config = dict(
    crop_scale_min=0.8,
    rotation_deg=5,
    num_classes=3,
    activation='silu',
    pixel_unshuffle=2,
    blocks_per_level=1,
    init='orthogonal',
    residual_init='none',
    beta2=0.98,
    epochs=105.0,
    final_lr_fraction=0.05,
)
Rows from block 3, named by matrix and row number. Rows with one number belong to one channel. Each number is 128 + 24 x the weight over its row's rms, rounded and kept within 0 to 255. All counts start at 0. Numbers have three digits each. After the name is the row's rms in percent of the matrix's.
# convs0: first 3x3 conv (model.mid.1.convs.0.weight, 288x288x3x3), inputs 210-215, a 3x3 kernel for each
# convs1: second 3x3 conv (model.mid.1.convs.1.weight, 288x288x3x3, transposed), outputs 210-215, a 3x3 kernel for each
convs0.149 098:165136116169091148156119118142157209122137120150151186147153128143127136129163130089115165105145121125140122122099129113116122140144138097102116142128108144143124
convs0.150 102:126139126150145111129166113111118118107153115120116116127136129112104116128116095132107112136110124121082125128112119123139125117133135099116116109117135119104123
convs0.151 101:160124086149149126184107102115111111133125136125134130122135135124120125132135153119094084158098133118145134142145124135154120123100089096122073102065097120107167
convs0.152 099:121157166083135155105109137148165144189166173135131129133124124122126129102109109149136175104114144152148109129133149122115101137118105115096093122132114122125112
convs0.153 099:116116151127108124120111131141144111116130146125118109107134146137120117136125117146149103127158138078107100092135146120134120106115114118141156130155143073111109
convs0.154 099:129116151113116139121156088069163168122115190091113178130138130106138157124128148149126098117119110124122115131135129141143128120124127110123144092130136130155133
convs0.155 103:135099122138093126148154119135126098126134141152136123119113141136151160142117131116123088140133120150149145112130138137131123156127106071069040155152112191171162
convs0.156 101:115086116120113148144149117099094107076112117095107082122123113139102116087104115119154140120151144134141136141133134131131136112107094136139142136119118091091104
convs0.157 099:142144158144132133130129137133129138126124118118122119149148123149147118109104089139124122118107125129122139158151160139137150156149171152152149123126135151143159
convs0.158 084:140120155123115108126105133154132130143110126153129128129133118130125136115128130126136142142129130127136142115115115114108126146125143149154148123124134149123148
convs0.159 094:093103117112127108093142087085130068110141114172117095140154123146161097134112065132140116127138126103104142146124111124135130120114109130123098121128112130094112
convs0.160 093:121158115148147116166158101145111106133110146111131113144137113126142138104129137175150088165115063184131120139112126127128129116120122132131125114118113088105110
convs0.161 104:095095089110103107140134120081084106098168138147188177129115102133136135101099104144124094120121136116112136194181166169138093114073083107129129128134134117116118
convs0.162 099:129098108168177115126129124148142138136145130084121136105124145135121138163159163143139085140142099164149125141125103130121094129113102128135134099085110154145145
convs0.163 104:116107145118140106082109090176143173154097086114100071118130106133106074112090074093110087113134121116132121120145111158163101125126090114139122132137160133133114
convs0.164 102:119125097171136139125143158144127120157165138128113099192165112154119109106102105171149193152132158114081118145123123125112104092112104126135122138121108133124125
convs0.165 085:139136153115093104100104113137120126145114124152126129156167151135135140119139126138144155136119127126122127111116121113115130148133161137151144122136134153124140
convs0.166 102:112109166143120105132101121115098126090178087136065136114127086130143109132163140188149128171127116126140102114129118133123107135110109078107108110137115087138123
convs0.167 093:182072173117186093104098145139162156125117135097099141098093082161126120093074069133137109143125126114130150111113144128119125128110136111132156122117138113108116
convs0.168 098:103117108074079113103156134154141137111068112140150147109110090132139126126121078133123139111112135099111141148135142129136126120112110135101123110132143113106108
convs0.169 102:082109114122136151122133130137135135160113103121081091148156126122120116095104090126123128132138131148136128178154155154132138100106113176147133135112119103104107
convs0.170 101:115132091163107141160129109139132100147128083133107097129118125123127127133117137082077097087108135135117158138136136131128125129136132136154093137138105140133134
convs0.171 100:171120138181132149129128122128103124098143095117091154124128088137153107114139142120129081130121066128129135159133109139109096133110129097117109108102105126114130
convs0.172 101:123137180151161153155149198133107070158115140247208217143150157143133121156130123113113106117120162102136129116113096121121121136119133118127116142119119157141151
convs0.173 100:155160142133146202106177101125182158128140110174125196126122116145130136109117124141162160110128111128098112127142119134112102121131107135119138116118092131107099
convs0.174 096:088155128158163106089114092155148123043049107143174129119128125114126121095095108143131162130135174115100117106118122126125122108116109134132139116114106099115118
convs0.175 096:142090135136165118100143127124141070097149118123099132133144111149142109084089065161137060179156090168154106128120137118118127104121107142136115135136130132126136
convs0.176 092:141133148156124126126127136141136136137117124129132123147136116161147109122108085132107111116098113134125141148151153126128141134131158144150139133137139161152163
convs0.177 104:157117097142093160152091113105126128122152124145111129123113095131173127128138126110109102124129143120131113191146204159115161190148191138146124107099076082081051
convs0.178 105:136136122142160131150112145174111151105060093143108147143146120141126109164119118073099127092110134104146140136121120141127129130120114140109093155143099174143115
convs0.179 095:133133110116124124113110135138116133143099105097127150140123114146117112140123125082101069125123090072076068134135135138137135148148135126130105129115125122117116
convs0.180 106:105112151118133143118129121103111114121118126117108125137119059100076023009013000130127151119112137109105129136143145134140141126141134117137114124140116095094080
convs0.181 111:156124081093136121111106145130116161104128129122120131120147142129132141122088117138134145102111142119133121019138161000127188000086148183141104177157111158176180
convs0.182 086:132128148151104123129120122134128126151108125130142127151141111159132110132114084137123128131111122136125128128140140123122140139131165145158142136137132165140163
convs0.183 100:158151148166133141167138135126122127136114137123127137125144143121140156120119126160138128150124116160130101155145116150139129145126110238185177184146152148104112
convs0.184 117:136115160137133109132130109096118128095138152113145134148132086137140093070133105122132127141139138140140110255174112255115053255172129091122078096125062077113067
convs0.185 103:127106146130128126133138141144129166136111153123109118116121099144140118119125099148132106168155133141133135160161151138148135101105106129153117122123126072087075
convs0.186 100:039143151126138130127159131130100138143156123116146159119111106126097079092061060148152156141147165136125133130140118141153124139146114139138111150147109120123103
convs0.187 098:112105117079042125110143119183160191151093117155156168115120096157149134137105080108106127106131154092123160143128140134139130129114111159128140117128139121118128
convs0.188 104:131120076118110099130074094165153104164159109172114134120111127107128155150178173091121137082137141076134169128124079151148089158152122131127137101107132117110139
convs0.189 101:149096148119182159150141080133134096170095136136115170123163158141131126126129121135128134108116130119115155134156174130135151127106130160167147164123110121081097
convs0.190 097:147091157113176137125127144123102097091064049110148138150127127136135149133126141129144156102095135098082128115133145119126130114130130148134129132101107151148142
convs0.191 095:132155148148112119145101140082153154154108131115151112127122142155127134114112134042074057122162116118150161145126134128136129130139125133117134131135149095102123
convs0.192 085:136118155125113095128104133167138121138118131144136125127119109138121113122118125124134151138135131130146138101108105108110129144123146152145136109112125168141160
convs0.193 101:127156158132150155119132132115110121147128145136126134133148144141135113137144135169175136129135142118101101129129146138140145134138142131129134143137132195160178
convs0.194 103:126079148137175117180134193161146119125150124164147164134145146143117126169157166141111122130129139118133124134122118144142131118121127149123132125145139139120130
convs0.195 097:107129142101128134115114143119112089140110113123107111148146134137148147074089079137099110148135127186151147130129119137135129123121136144137122127131121121119101
convs0.196 084:141138140134113114116113129124127129129113136147132141143163125139142131131127097147143121139120123146133121128128130128118131144132154139150146138138131162143148
convs0.197 105:124178154138115126146154128187171157162170176195159181160160145155154140162118120126160133145161126156107124132119094130125113125117101117124113136153124163119149
convs0.198 101:100112129169123109130168101087133092097108132128104136139139148125123148160135140110072079130134095145147118130141156114126148123116141138149098145114112132115129
convs0.199 096:112126125115114148162126156112141076121110171102155082148147118135129107108118075175130138143106145121104106112126102120124113124108109111121121102090103075065099
convs0.200 098:118112112133134142095130100134160151127145133097100102092115116128137147150174179117098098120139127133149144119110124121128127118138124117092128149133112114106135
convs0.201 100:106065098073145128107130130091125104140103135129155135157146161157144133107110108125127119157130124129133121139131139130131138131126124127123120138106109118115100
convs0.202 102:126099097123121099117151135109120119113114131116120108118113125121126120146141152120108075128101105128094104125136115144137131131140156108102103125129120147163173
convs0.203 098:127111114096102141165139088109107150108105092124112127141156143127142156118109122127146157106108119092085052128136142122135130118125122115122130099124116091099131
convs0.204 103:137135183145127157141139138168166137140147102139151145105104111126108123118121149148122139137119136151147142122125124123124106135122122125115087105093109139147142
convs0.205 098:102090117098089131091114115122081122111149095110136113116142131133125117096116104116111111123130143129119126117124142137128135126115114122111120120102095110097105
convs0.206 097:176140147146118145110118150106113125145130111132116143137123113148162152139179137111142177122080124134102132115124128109111130120122130129127126146105136111132145
convs0.207 099:133138082111109157140113142103117130088147077111096107152132154145147113131114113125096091147136109179167129103105097134137137142157158116149140110122137133120121
convs0.208 105:095140168161102116188161159088106177125120135094107107136141127111125154102135109100124128123134130120122130118139155128132141109115121126124162101082072103118133
convs0.209 096:117118103131132130157170134149099113184152157144105130140138125130117124143140144160112077142108137137127139127128147126122136134130140146132098153114130105112142
convs0.210 102:082119121119136125095098105058143074151037153049135084140151136127142117106139103110095079130129100152158131095121106137139131130133138125153109118125123123120123
convs0.211 099:096069126130111117086133117128119127118120113120124146112120111108107125100105100173153135137104127143087114141148111140144138108119118134122126171130127128169184
convs0.212 105:120157173154129165146136127171166165138139168168172176131131128139134117142121132107132132139117166155100114149131125141120130114114114125113111099122103147107148
convs0.213 099:178144130143138124135129152108104156173098092060153114134118134146133128120104117067130126105143135113129111131125117133144125129142135139147125145134139119144127
convs0.214 105:116110164116146148122125134141119139133143169148157174144139125145135112087088083116141122133133120131126091118126116134132121125120125127142141110109111077098127
convs0.215 106:112105114129114131123170145111104112109102122119138140158171165140150119121129098133146105136115070138116076140124118149144139136134140165149146115119115096073078
convs0.216 099:111116105082093117055130118158148133128141139129149125127151126135143131123128125172139085154124044157076063128136111141139131117115105097136123113123123078080106
convs0.217 103:084150142103129104161109143166142145123128126123134131115136107132144124136117145156129118145124141127139127142133108160120111117137134129130123160124132101111122
convs0.218 108:086096116092102109118137099100105092130145121118096106086120157127162195128136154143121123141142140137120141165207255087098181056029089106108098120122122107097091
convs0.219 091:153139151141129123120128137130129129127116125136121124146159126134140130107119098146137127135111124144130125151141151144129146167147175141150154126130138160143155
convs0.220 092:144142156148109121128128126140123133139115130128135128152133109157129104135107077144124124130110122137125129138146145126129143143139169144152139137135131166145168
convs0.221 093:156142113157147127171153158139128129118146117161130138132124118127151128080120108181150081193144069162132087129126134140132124116111105134147122135142125099080103
convs0.222 096:150078168135138064095142108114125099102125131097122087148149123161139149130109112152126091144098091143089083126121101138138110128127100145128133135104143133120125
convs0.223 100:119129091099098119099110090172138123123101134114121120130154121116136143102127122160127142098105142058097103141139119133139139140141141127136126130131123122140099
convs0.224 107:127040158142132140054173118144112151141121123116126154156125137129123139138142139148134144155118146162129158118143130125132138118110128141153146135117134109137127
convs0.225 086:130138159148125137125136143120142141115114116110101101157184137140159135087117112134141114118112106142138139134128139121128140151145163158145163124135153158154158
convs0.226 091:145131155144121124121125138132123132132114126131120131126132110140139120113115093138131127136113124147132127145145153133127141146133155149159157127133140164142160
convs0.227 099:111138112165091126109104117141129049076090169117094039133135140131129112155128144126149141125176166073110105124124140123120104117121113134127137138132132116128137
convs0.228 099:108124098129160112081114075151147153123102096136165147150173150156157143149139135129159130102114071097086086130162164112140148115124142151157143118137141124138154
convs0.229 102:101102116153114094151137101155113093141130126147171150101111102087109106120109110111111135086125138106115109128136128151146124118128118127140156115132138102093105
convs0.230 099:137115156126141129125130120115122116127145154110131144148111029100073031024015000106106109113099118130119150135129156151135152163166162126136109120129129102099117
convs0.231 102:125126115151107101096109119113126126130108087121108115123140131122135107109093083117099090150141103138147133131147139143125109118100119158159132158153151136139122
convs0.232 097:138124121114108108114099139126141119136123169104164140129123122118137117110123126150158139157155170126120108132151146135157152106133132126148134131148135126154145
convs0.233 105:103108125104079121091099145139136130136151163120139166138133140145127156154139146140145153118117142086099140111132144103142150100132150117146181099113122143133145
convs0.234 090:141134154144107122125126130135121130140115131132138133143136108148130108126109086145130125136113123141129129135142141127126138141134161145153145133134133165143169
convs0.235 085:128155117108161090146095174121103141112130109105099105176197165121164153093121117118129137111138121138176124130120127143131140175143144151121150127120133161126142
convs0.236 100:085105131110093128084126079155104116125147150122112091126143116126139137129135124097067043112108079151151108102121137117136145108126123133104122122130121114122121
convs0.237 102:114138124128138130152136129129132112137115125143137138131142135142150136128130119148120090127115125120142093134154158119135153110122115135138126112124123093076057
convs0.238 103:149123122150134142132092130129117149105145122106102133135144156137152130140139115141142116132139119148146142131122109139146116140133103131167150150126104089097101
convs0.239 108:107106132116140143130123129118118108133135133119112129120104038095079037000000000128125134126122138134132144078086080085095088073094079128150130141157143126132128
convs0.240 100:116137164107079129118105143147128164109164231106056163115114100131138115126162136131134168084103142108111148135129127143124142126126146112115120123119141130131163
convs0.241 102:107118150160144144163131141126129123142129132123120131138117063108096076046052044115119149115121153107118157116115121118116123116129132111132128128133157116107125
convs0.242 099:132112080139133102161123159128126111104123125114127118127137113131112122132116131112134139139119130138133136126133136132142123111109131115125141102101123106112142
convs0.243 098:094133078113068149105140117106101086118163129080087068132136127143139139125124117126102054126118073166139103111124133128148146122139135142137143134140146133135132
convs0.244 094:150135155144126128121129141132129132126119125130119124140152120139147123111116092142133126132112125144131126153147156139130145158142166142146154123125137160142155
convs0.245 089:154140148140132119118130138129129129126114129138118125142164129131143137104124102147141127134111119142130118146134141146125140169144169140153157131132138163145150
convs0.246 099:122129071114129095096103078120123101137147118143113108118120106130119147133118129138139141130141119118102094142124112147131088152135112138140095125122126129142103
convs0.247 102:090151146128134145150163135143122134136131128129117124143146128121130115125101106104101108104100119087110114130133128139127127147144149176173162093102085130112133
convs0.248 101:110116110117133117089128096139129144080106137071063104137132115102115097090089075067086121147130137159120098122113124146119127166174178130142142112109126091107104
convs0.249 103:091091141122112156121115138087136076132086119062138108112143123130131131118105133132160143143166118138151115150140104149130090139125097163149124160139112144132126
convs0.250 103:133086110126137088118118139112106115133136085128112128096134137111109097147144122125127119144149126132152142112128145124142147129133162133127100130119104145103111
convs0.251 099:094115124082109105070071096106088125102091119132098117116129115131133120134134137091108124126113136118139146121120125121114139127118116137121122136121135109113141
convs0.252 095:129126131167106182124181139117173144126165147131136154135133151152136122127144136121137113118133144137139166162148156148109137171125115127097095096116117141126119
convs0.253 101:076098116065100124159087076097138160078127202098130197126120106102101129120130121160155122125128134116116114143124146126112119123143153143118124127105106140103118
convs0.254 088:147136143140130116119124135130127128130112130138119126141160127134138131109121101144136128132109120142130120138131139140124139162140167144157157129134139161142151
convs0.255 101:153137139149135106137163132134105142110163112115122129122140127135124128136137173071084059156110126160173152128115110130119135128139125125115110105111143163146138
convs0.256 103:093114102122162154120118112141178097144108152128160111116140143139120101112116090118117124119108104159142131121120120138129121129125131120122124136149148159149152
convs0.257 105:161127125109143114091111118083078112083115147109108153144152149181152130166149147132144119150111111116134093114098093150139120147133126114127151152148148129128131
convs0.258 100:143139084128123136096137150121133142103126156127133105135132136140138138084103144096115140123111133098123136120147126126117118137122114145136112155112115114150130
convs0.259 094:135148159135129121137130131124116129121128113114123104154136126153123099115078074149122122115091118123108135149135138130130142157151171152145126124126135155144162
convs0.260 100:122110114155126137141136117118115106157147141127144135111119122135126120126096116132129102105112127156149160139129142142144144133127135127122126153133141076062049
convs1.149 120:093133065146117163109164105127106112111137126130095130148142121129141120133111130152091115133151131140121130142146121110122121129153131142153168114132095158130131
convs1.150 117:111137124138160147124092122110104141126146167149152200114121130112113131132131155133136154122125160151210228127130102124160136126114128118108109139116125133133093
convs1.151 121:121151130132146118134134139143116089137122138120132125137115120138144118149134143129154119120163117125107127109138112118137122127142136086132117121112127126134113
convs1.152 114:095102119130137134133137129143146152126118131172155199120134136128130120140129157112136109143157129141128128084091051097112101117082082127114129154148142124104128
convs1.153 103:136130177103125184134138182128115105164145090122148111123128134118122127122130151132126100110110094135123091130127134136158158127138143129153154101130158103112145
convs1.154 107:114144148106111122097132117159112113145121153133117132147161158123133138114118130135113064158150116168149127111131127133096109140129115106150146095132133071106116
convs1.155 099:106145098116111140130137134146119135118114128140154159134125114124118115127139131101087054145121076153136133145148157121149150126123144104126150126115124135137144
convs1.156 107:128133117118127148140144139158152150132129136116083095165161157135118111120105118202163116148142136114111137126144150128137143145117109111133142126117118104093100
convs1.157 053:116138121113129121108119121153142154137124123131125120118125117129135127121130120129120096150140113135117107091109117108121120093101101127128120112121128113122117
convs1.158 047:147143135144116119146101092131111155096099119102110125129109129122097110128121130132115125132075091140096118100117100125113109101103115131131134115139136120131129
convs1.159 100:131136152154128159137159173131119121116155095111157141126153163117134125116126142107120117141109078135107122126115107141121124117132089160151138159137152145134120
convs1.160 119:191141114154126118191146157143156130148152145136166124131148140130135131119108144172106120143105099133137132123120115123143135118145135091129116113167135109141134
convs1.161 093:208149172128130141097100107109113118116126116124145141105105125120112127123125129169153106130140139146145152112120117141138109111097088121147167133124125107073089
convs1.162 106:153131136120090115177146163139148130136146130107123106132146129124130128119104108177135087135124107161118075142139123120104123125135141102142135127143110130154158
convs1.163 096:087111133109149154156198232166151103137115086134103033117134157142143146132159170129123125129116124136132116123123124146118146108083106126129110154137101152120098
convs1.164 088:074090095114148132136158160143140152138112121129121114255243255162126140127095104155140152137126124127136134116123114143131116120123109106103093149150127124119101
convs1.165 051:132147128149124125131099113131129138111109130111101139128108126122101108129126121120137133122080086116089112091109081122117136122133129118121124120131135133141140
convs1.166 099:125149142143124108140136140139113139123159134145104147090126120100120120111138135146139173121126163138136152145130141140127131157140137094141128110152129095144120
convs1.167 100:107131137128157114138104179127111125122129112124133128158135144135142132133136135139144153147096152104106114142133124135145134125145092137144119113105118112111096
convs1.168 102:120147122125127121112118142137135168134105129168139136129131132142124112132126144112142135135123088126141138104135158110147116100138122126135115142123111116111155
convs1.169 086:139145132139146143133139138223167179161110151143117137162150151124113113134126154137152162118127118108108122052096062105129102132142127130121139143129145136129128
convs1.170 114:124128137112133119123128133120144141123117126134140138118134146110131136104122140140134136115151113124138094123106137117104143118104112144137124151140100147108134
convs1.171 101:125150173116143149148111156165137151122129127123089149106119105116128149114151130171176185193141172199161167101112122126095101094075107101120097137129132126148143
convs1.172 117:113146122093158141046087073128147150114115103134153143148135127139122128108121122134126118152131163139133168130095117108114115146119132131109117160122128131126096
convs1.173 106:131146119134129106096108128160141154111126141138127145127145113127136123121135127164157131140094134139103136101100114107108088112124103077131121123149148101116073
convs1.174 104:111123100115138120094121103142180191105061081159173159137129129139128123133116118105114106120131119092087081099124111115124131128149137106099106132126125107100091
convs1.175 122:130137134123141115163160199122123130131165109109177112137122124135129125139125140127107104147097106130102100128106123116116129096137132095155146133161162138138140
convs1.176 050:126138125116121122124130131141133139128105113139133111128124120135136129126135127138115103150121100145123118088108101107125137072093099132127108110116127100110114
convs1.177 094:107141105138132134099153089130132185110130110124149158117128111108115105112098105125128133110126113108095147110140135116092105146116173154166181131107128156149164
convs1.178 087:068117126073142147031112132206198174156102090207172166147141135131113110157115106083083110100131122102102101079142144089141136106121139184115119131105115141117127
convs1.179 080:153147145119133141136122160137144103133110142130122111133127157128128152140137164145164171138194154118131140128124119108104092098108106150117151143092115140136174
convs1.180 067:097116115112131127112123117125120117130125126134126129243176207178103136208150182147143157127130149131134161123130117139137125136133117136132109145135117147139126
convs1.181 093:146121108100115113153150123106137149127118165130133142201144118182137094165127122177127171139140164106133134098104116157131128084118155069118127050111162075097137
convs1.182 048:139141134138118121126118128119133148116101121125128129123098096121104101119115113116119127124098089137116107093106092126125128100105125133119112123125126114130128
convs1.183 112:158146135142127121137134127115125134124129141135141133124129122132131118131131121242160151200117125201129133089117117095124123097124124150131123144120111152121115
convs1.184 085:144121104133126127126124119132123143143142136138132154087116125092117144110120149146150160154149170142132158139098097139083072152125117212165142221141112227174135
convs1.185 091:182159154147144152157151168180159195139114154117118144146147176104108121108118149139146146121123112128127136092128070122133092142159126116133145150134148120117129
convs1.186 101:131143126110118113102126115107115096131121133132107126163149140147111117154127132073091130092117149102122151094118115103125124092112128149144134127117130122118124
convs1.187 097:111153104132132130122119147129122160121114131154111138125134119141120117125121136113135111130138105106127126091120141084144121110147127142160127150121114135120156
convs1.188 094:160118076143145122164118131120123179106149169092123174122130100134134124141113132105108180096122162115113146113102092116113122102106097129102072163143073147162093
convs1.189 101:135137142110122125108126150157110129138120144124129135150134132127113097138129121123122080156152128136114106130135126117134129097110123107101131096124140107132161
convs1.190 126:141124138130154151140137143128162162102120158104096095126121129125142131125139126112119119157170163135140161112124110119112107108107103132109106132121125145145129
convs1.191 093:176172191139126144124127133109130076111126139163159130165152155137118122112105105140135114135161154104124120119124139124142128123118124160161169148118149131095122
convs1.192 053:156135139142123118166112081118105162096095118093116114130114129130107120134117138141110112133075090121084116105103097113117115108114108124139128110136131132123125
convs1.193 092:143165131130155131109103108121089099167116143189151190131123134128120129141126132113106106175170160113127128132155142099134122086115079121101101111105115114123123
convs1.194 098:171161152105169105096075082079075092109114122161168193120137140122126118118124112127120157127113114097102114131107091124125102116128121157141125117117120132110114
convs1.195 111:150146137138130150148148149133117128152096135154126153125131134131129128131128133117126101129130111152125142126118135148103147136116140110132108127138108094102098
convs1.196 046:137138135117113125125117130128140144109108129122123135128099107114104110109119114121115131117089093126102133083099073139137128113148145124114115108131122108133130
convs1.197 141:043083067088146156039109117167163154142117130160148148133128121137138117140126125116109152094144130134133149130120139111137114116125116156133146128139090148140111
convs1.198 117:136168123130128131140130142148120131126117123137148120108141115122134127132117124181114088147125082163129089132123132122117127111125123121120163110158147157142154
convs1.199 102:151140131120121149156123155126156132161087152142134148128129123120116127127113131190188183142169135179163169113137129139135122141130143133119126137120108116113125
convs1.200 091:151139155146133139157161205123138131121156127115130096098129128110135133100109110125114112133122127136157148142125137116117106130136126133146141125144119126115133
convs1.201 123:145145134129156116152133138127142103154093135147126136138126132137128128128135128063101072105148092102099075118139114159106134106086109163148165159142154153165165
convs1.202 121:106107126152121117119150178128147158133121146123131137131133138130124144138146115119119146140147146138132124119114117132121125105137171136134123125129127113134166
convs1.203 128:137168154162123146157166156124153128128137168152120110144123115128119105134119123114108098154167089109106100148152124139115127121129131116134129139147126124110122
convs1.204 124:124117112127126129124118118176161187167126166178146183147154161137122121152140145113125124117152134124143128089083072094107105083082083114121124125138136120120139
convs1.205 108:150169153121101114138127145102130122092124133119077115158147156129115126137125125171169137135156118141157117110125100108139121121118103133141135127135139100099096
convs1.206 106:157149117151107134155113132096138122115120104120122110123104109139126152143134142168106143135099140112116148133116120101135130131125091110154138126160145119141106
convs1.207 116:161169152146115134140127156131118107111139102128122117128131139124120130116115118132121090147158114165159129108128141124107130130137151106113100140146119142137135
convs1.208 107:093107113126124110142135136086069063126145126137106121119116120129137131123127137152181172137126130126128130155126140123146134137136134103103097134115104101105136
convs1.209 114:136149131120137143132123145178140170173106172164143170135131135117120136139127138131156170116130135138136139132134101134135114105111112127134147135094106152133138
convs1.210 116:138135127127107139138134133135147117154091165103146096136138134128134129141122125142162129135129112139112133119103115151106146128125132135139130118127110125126127
convs1.211 114:138154095113107117164129123107120144119150126107113160127122095141125147140151116148088083134110160128122110119130101116123117136140150143145152125137109094113137
convs1.212 120:046095056117186151054128079149148186146132128163183155155137138148136138135129139134116150138156160123126168136106136121118109116122112163132128129140118136135119
convs1.213 095:181134135146116130187137147099138107104124161111125108159138126155136120160138124141128141128145127102118134102118115087114128097121129150134145161118117157151147
convs1.214 082:159157168152143153182150161144137159130120124178145167123124145116113121147131155134125125127127137158158163113149115118157127071110072129126109116102112127122127
convs1.215 094:156159181174135192206185221125146108128126117143122143126138147135138128148143155121109080138121100147137123128132135105120115093083071147131141137131157129124150
convs1.216 094:184154177204131125200134216141122126158147128153128102120154146141137133126129125137147152139087092126130104099100123113134118101145138115147135143144138128130139
convs1.217 112:134116141144129115111126128129115104127133160131112128123140122117145124123150130146132085097138127143114092117138151117130137120117128128146147134094118149132114
convs1.218 089:163155190136125126118115133131127112131140127129120114101098081129108098144144122155129119159131110142111099141128131105111135114104128137179170111143177084090142
convs1.219 047:131143129116124115120113120140145153116114131121113135114105112112114115113121116133104113138110104131100115076109093113126120096121112129127130107132133114145126
convs1.220 049:140148132127120118121120122128135148127111116131128110122110103123116109118121118136126115140111091149117101079099089110113124088094119125116107118119124113125127
convs1.221 135:180212176165134159220186215113142125115138136111123131120119121125125117136126120185182127172147104179122134118116119115101133103084123101119131117153133128126131
convs1.222 117:160159106123144134144159157109149131118137146148151167110118105135135106135102122211158145178128101203171132137105119146133135118171144097127164127146125083128118
convs1.223 122:122136132137141139139139144164142148138079124133122153148130136139138146122124121081100104123132112125116126131125129138109116115112128078100066101128117118115113
convs1.224 126:101121069118146099107093087140140164116094141137145154139129125127116128120131132099118130120135138090109098155133136162136137143118119136131145131108124143134136
convs1.225 047:107130127120123122118121131150147164106128135117094142099104132118118129097122112096100108140114120143091115089131118118151111106130112138152141093127135107125111
convs1.226 048:134136129120118121125113114129137150125113130122122131111099108106105109116120122130101111135100098150118122094115101113112117090108107126125128113130132105126115
convs1.227 116:134136159112113157128136142096104134183116084097164123121121124112110128143114136105143103089121107090086041135134144136145125098132105164139145131152164144146164
convs1.228 084:130137137134124131129121154135117147131118144138129138131126117133134128135128116152140143156117144191141149109131110109132114080106106121133129116123148121127132
convs1.229 104:163121117133124133153129123113134148136118139128137112135123115150135138146145156160124130126142170103116156092093071129128124122117120150169130142151125100082116
convs1.230 073:113109144107136117118122137134133125128123114137132134187148175155109138191150172121110129139107112158154162128147133146158137150147104152166146152142139127123115
convs1.231 120:141135150142131137165137155163136138133137130113110089105098124121127148154148142159163137145103100111111072114112109125140147104082091148149139135115112159174145
convs1.232 112:130132169144116130144143199104136076113131063092106044113121132119125139136129120129117118159129120166124101111123144133107107124139154124119120127128114110127175
convs1.233 098:133139143136134133127131126104128127111125143105137128133119100148137108135137119142148172121119141120118158116112101139126103139122100112133136123149154114123150
convs1.234 047:141146134128117118117116120120128147121111122126129127116103101115107105115116114131122126130104097137113107084100088120119120094103121125119115119126120112128120
convs1.235 065:134104126117140131123119140137152146102119152138094153115107146112130128106129117088100100157102105171102115060155103134156121125120106134143172105118148118122120
convs1.236 082:125132114146114134156125144156141153162139158173145145127156138122142152112132136139135170141112115143131151100096115102124111118118126133123150120103087144116165
convs1.237 115:125127136154151167125112135141130115149135133128119122127111127130127108123134138124074092139132127136126131109095080127145140136123120138139127143148142121098104
convs1.238 100:191180172154114132179163149066064106084137139084124134111123108117115096124116089152170141093108111099099125169134138148157151137141158092127114115161109091110097
convs1.239 072:095112109100127122099117116149141139145129130150133143251179211193116143235163190140123134130125139134132153122132119133145123111120101110125095117131099115125092
convs1.240 113:117105049141132107123132080121137154133116146094093154144130126139131145135144139137149182122127147146144157122116092104127100122111102133127161113109100126119122
convs1.241 062:091105118120127145128129139114120119124112107132111116235199251157120152149111146134116136124111140125123151115136082138147121122126075156127093145127086130108077
convs1.242 135:121129114118121120154156119124131154140133129127123132118128138123124119131130108107071136144122112112141123120116102114123125146141130141132118124163132124105136
convs1.243 097:131126136154126141144145150165154159167173167173155168123136124128130137119136132152131165140104120151137141104101113119136108115126108159158178136128118138137162
convs1.244 048:127139129113121121114117119143142149126112125125121125116112117116121123118127125145106111148114109142111121086109096106121120082108101129124121107126133105128119
convs1.245 048:132143133115122117125115119139146150114112134118112137115101111108108111112119113127100114127097101125085118077112092121128127098132123131127134107134133114147125
convs1.246 098:115143130119117094131150114107114132115135112094122116125128131128124130150134129118137142131139166102124127111134143118119131085119095117128113099133129108126101
convs1.247 083:125129136142132150115127136172130147145115130196181187134118131116106114149114129119086098134136139137124120099140120110189133084119092126145123113089093115118117
convs1.248 094:113127121139120116148135149150143133144155127113118115129134132128133139153148159115101102119111151177178157140135135123117101094118114104116117138140162089102106
convs1.249 112:123128127119114129088110133182142114180109101186153105162133119148121111163128115200170136154128126190151134106137126113134137088150133108121116110118113118120110
convs1.250 097:140115142129137133150113155095144120103134139125095161110137141117128124140119125152108146122136121113140110120095111126131106095105124135106153075138129117127156
convs1.251 090:115116100104121118115115084180147189154145141171183175138135147129132123135125148096139163105095136164148192118124095105139113099122093153129148138105116135126118
convs1.252 093:146149125118082122152134115164148190121126137098147161131118129130130129114122132173107135095081157121123161097107059110132122102152101117125155116156131129133113
convs1.253 121:101123151155139128091142133122161114123116128138119151133137145118122140132136157132117119136147091113099117114131136123108129127138128112152134125135142139119135
convs1.254 047:129142134126122115129111120136149153118110130123115141114093104109101103112114110119102115120096098125087116081118096129129128110135132133125138111137137123149130
convs1.255 126:104142157153142116122105147153115128132160115154116169103129124119133142103128113127143136155093199132196129103107143152110094116157122142154104161105163127158111
convs1.256 106:163132141132126106082119089124142123152114154137174162123121151131132114137135114122086119134119144196184206132117117143091101122119130117112129107135133112149114
convs1.257 089:144087127163115131146110098129151127124126143130120110146167176118129111087095119164159161135117114116120154140149137126120116139132106103096105142133138093126076
convs1.258 109:117081086094137127131153108148133135148156144123125161125115127142135108123150144112120149125102129112125161125120116102154133114109082128127127122103089111091087
convs1.259 058:124141120121136124112118120155137151137131118124120109121122109132136116115119107131126082149151112120110086089100129109133124106116121127122107117114123125130131
convs1.260 121:147141165106112115154175173122123127135133116119139118125119123134141134138120097147137133131133149117086089116109114116120122139150144131112120116116127141174174